config.toml
horizontal_flip = false
num_classes = 5
arch = "unet"
hidden_act = "gelu"
weight_standardization = true
pixel_unshuffle = 2
upsampling = "transposed_conv"
learning_rate = 0.0023
beta1 = 0.9
batch_size = 256
lr_schedule = "cosine"
Rows from block 5 of a small segmentation model, named by matrix and row number. Each number is 128 + 32 x the weight over its row's rms, rounded and kept within 0 to 255. All counts start at 0. Numbers have three digits each.
After each channel's rows are labels from the 100 images, of 14848, where the channel reaches its highest value: "lies over" is the class under the peak. Only what is clearly more common there than usual is listed. The data: made-up road signs on poles.
# conv: 3x3 conv (model.mid.1.conv.weight, 256x256x3x3, standardized in use, each kernel summed), inputs 64-127

conv.123:133153201122123128139140092079078145097129132114098125148018158129141124172142119146137157078134129103097110110096088120070138148064098067106140140179159099110124126205093170128123184121127122
lies over: face; symbol

conv.29:119117136105149061115176137123175114107102175115133062106175125079120153165132087113134124099147140141112157135119162091141177153121139157086144123151057109163135181144107133096170114192166167
lies over: face

conv.154:135149089096125143131140083187170096142108153093156139103153076157110135098153130060124054119132123116111148127161144144172055151135128175090129134150072139091149129109134157144094137146136130
lies over: symbol

conv.121:139124139186175122097186161068132138151175080121089127137110156128197135103152146124135148143125157083162135113089111127110086162141131127119148147147144097191180141177215146159106123150096178
lies over: face

conv.159:062162132196136130167125131175138089113133176120100173159148154139111140126140144137143098156123160132106159105145096112158132059112164159124154123210152085168113170166171135081159129176126115
lies over: face

conv.40:128107144157154153153112105133102179161154158091137166131158178123153111079134084165154111120115142123127151124211109105132119104157096152142176170203116149150132111145176148064145128176145135
lies over: face

conv.145:174164142154128167109111124149140122204138181147101162141127138153149192172138167124149115170154186159168092111118153140124144140181122123121122133141139147163151159142187159119137123194114133
lies over: face

conv.205:097125123163181135158210133156129158141096159115194092084140149132178125102138126117126123173115128147084164192108142192119118117116076134151115113139225126173084155156194126070124145152117123
lies over: face

conv.56:105148078139108071076112186119130144169102156116140100183130168101091153113157059181140109116087183135130158183121146090187109090131118190173153153221102141129079166131099170140168132160141188
lies over: face

conv.97:158136167209155131170138120088117161193187149031123175126000138127215147156190105135167126149111168181157104164156115127158149144121154126109154175130161108101157127159128096141115189131063143
lies over: face

conv.204:107114121134175130138175132111165121137157169145169165156114106143144131108107077142132121083161139185097180103096138154103128128183131160060119136155098117127142132131125168101124118137093116
lies over: face

conv.132:105143162113161171134136137125132106137122163079073153153099125183165141091223153127138178102208180120096128120157139195123132124143110100145148134151119152199144125102170094182194151152165179
lies over: face

conv.108:143165160134131178169137162146059157156170152098077168149139157182180183210182123131133120136144162159113117118127131142122121140088099124125116165199105129137130110102113093145129171160136153
lies over: face

conv.170:109137106167112117135112145159106111154168070107200162153144071077180169132161115110094131144184162163131052136169062116153115097137097105132071148174105111136102095175151118119152126099139133
lies over: face

conv.239:140143167139095165101107102147152102144148169164110179119151151088193152115122132119133093177114147131086203099094122128172170113154160135123175135196101140099088169178126160089142137083156112
lies over: face

conv.189:144136091139160073130119152133068111191126154129169152133141139131118097105108108116144194152106116175163223152144101159150149112176165163101131122156138091121159152102116151088123058154123121
lies over: face

conv.242:143120147127129108077105079175145106124195157130171100173100047120118119112136130127090172149123151181160124119149207162180111101159082144114067132126164148211100106132149147149154096174099168
lies over: face

conv.120:178136165156132122098097109106137134134126134094127131117104152160160156171129199112150126160153204098158110097106124144103143132094106115078135105144144122159132097092183174117126162098094101
lies over: face

conv.188:140155176195157151124164163153184158155141159090147167180132143144185121142158116211108184182135168142105160148149161195190182125153144161202166120093175156143142166167186135156161164182131166
lies over: face

conv.105:152153185103169122186177119154162142110141104114091162105095081144112124114134101098145126094168174141190118120182139116172141162157156119173082112139169116142086075218193160172116129146097120
lies over: face

conv.141:102114168122174134114104158166134182134150162101166130075068092161176080123144151090116168124194166157109066139132106150119115127102083078099075142085138106181139090173159154164143123160123086
lies over: face

conv.111:146089143137128148099056140082126123131094168151136128166159111110128155124155127108164189178159118147095163148113097096150170149148118119093092083108111166130110121147128099095128179144123135
lies over: face

conv.15:130121179184069174113044105122138111165223140165125124176090125157105096150158168132126179153158150135117198121129133170164128134139146145109122155184168117168111125118194148179148083144087130
lies over: face

conv.164:103103150161182133135148142078090111116109166113148149112098179141101090055130191129146160136181191048114198161177070131112119159141140129178133166100080106126173121145179124152122112066135104
lies over: face

conv.213:102095114131137097087177167087139088151075150134108191139140126157090128108130111118130223060195150134124139208159112145182158167174139106150091099166162100127141133129090168102057094229161146
lies over: face

conv.146:145184136160081141110102126112117153115186118095070129141120114120167108127175093126151183130177159110165133129124167141152128115142113127115110171136125164111153132130192200126147124124084095
lies over: face

conv.13:113117190151169138114155114147122197110126110111137166137104191161153090133129125140173177121139177142139122051106140129140111147123139125112105128133101163182122124158186212164148180151182156
lies over: face

conv.131:133206153127130159126138108140159136180156158124180132160139144172159159126186145164141172183069187077114157159143129124165144104136180138139188114171158145150164097179184142133194196183140104
lies over: face

conv.93:193148157114150138212152114039114082111111132111139134176102083119157145134170130180188116170113153148049168147179152147163177162141133132136167110157142144099098096112138171142124099152151143
lies over: face

conv.127:102122121170156210127152097128164149127086173122137104156118136101194145129158179140153123098078161157154123137137059163163079104098150113124105099163177120178140147152169130156133159133155168
lies over: face

conv.151:106159181095110133154035135142133085155188114128113142107136084172096150123101117091177125095117109101120116157160134111143139114095116176107110145103079125186190109191172160141169107170153104
lies over: face

conv.224:112126146137149081103159116087153136117138210115152133145128158091164066119105114119097094130134088103120165124168142135104168219084149135114075173120163095123074133083193157183134137196203089
lies over: face

conv.39:127106137122155091129120147162093091101139192140196135103168141139148140089173150120155163110147189166150164147139125073139117095089142129124131108150111085127125131101127179126161145163132137
lies over: face

conv.147:134138101131139151164127136102131151195208151126142162183082161123160161128156156063104105164103136122068160135124181140138195114089088125130110184133159131140164132130216169175098159133173135
lies over: face

conv.254:067129120090136087156123121098175114119124128132114193130152139090160084071140120156132187178138176103112129136122169187129104113106131131176097075135147138086120115137131195160128134161121109
lies over: face

conv.90:116151201152176176122145098180174115133168132114116158147108184167162164157189149139147148164097138102119115183192156167155127150123133143175136085120118131101137147102131148172133156159153130
lies over: face

conv.101:093154157170201085094184094058191110168157152081077128080117150131189192062186150134154161102136101131177106090172118092145144130111158083177165107112140158110143146170126180128141067101141103
lies over: face

conv.82:143092189117120135138134161054186114099144116143077126117128129172159176138121129127106157113164167108123124140143132170114185178111115077161134124112123143131096112114159133172131136028135122
lies over: face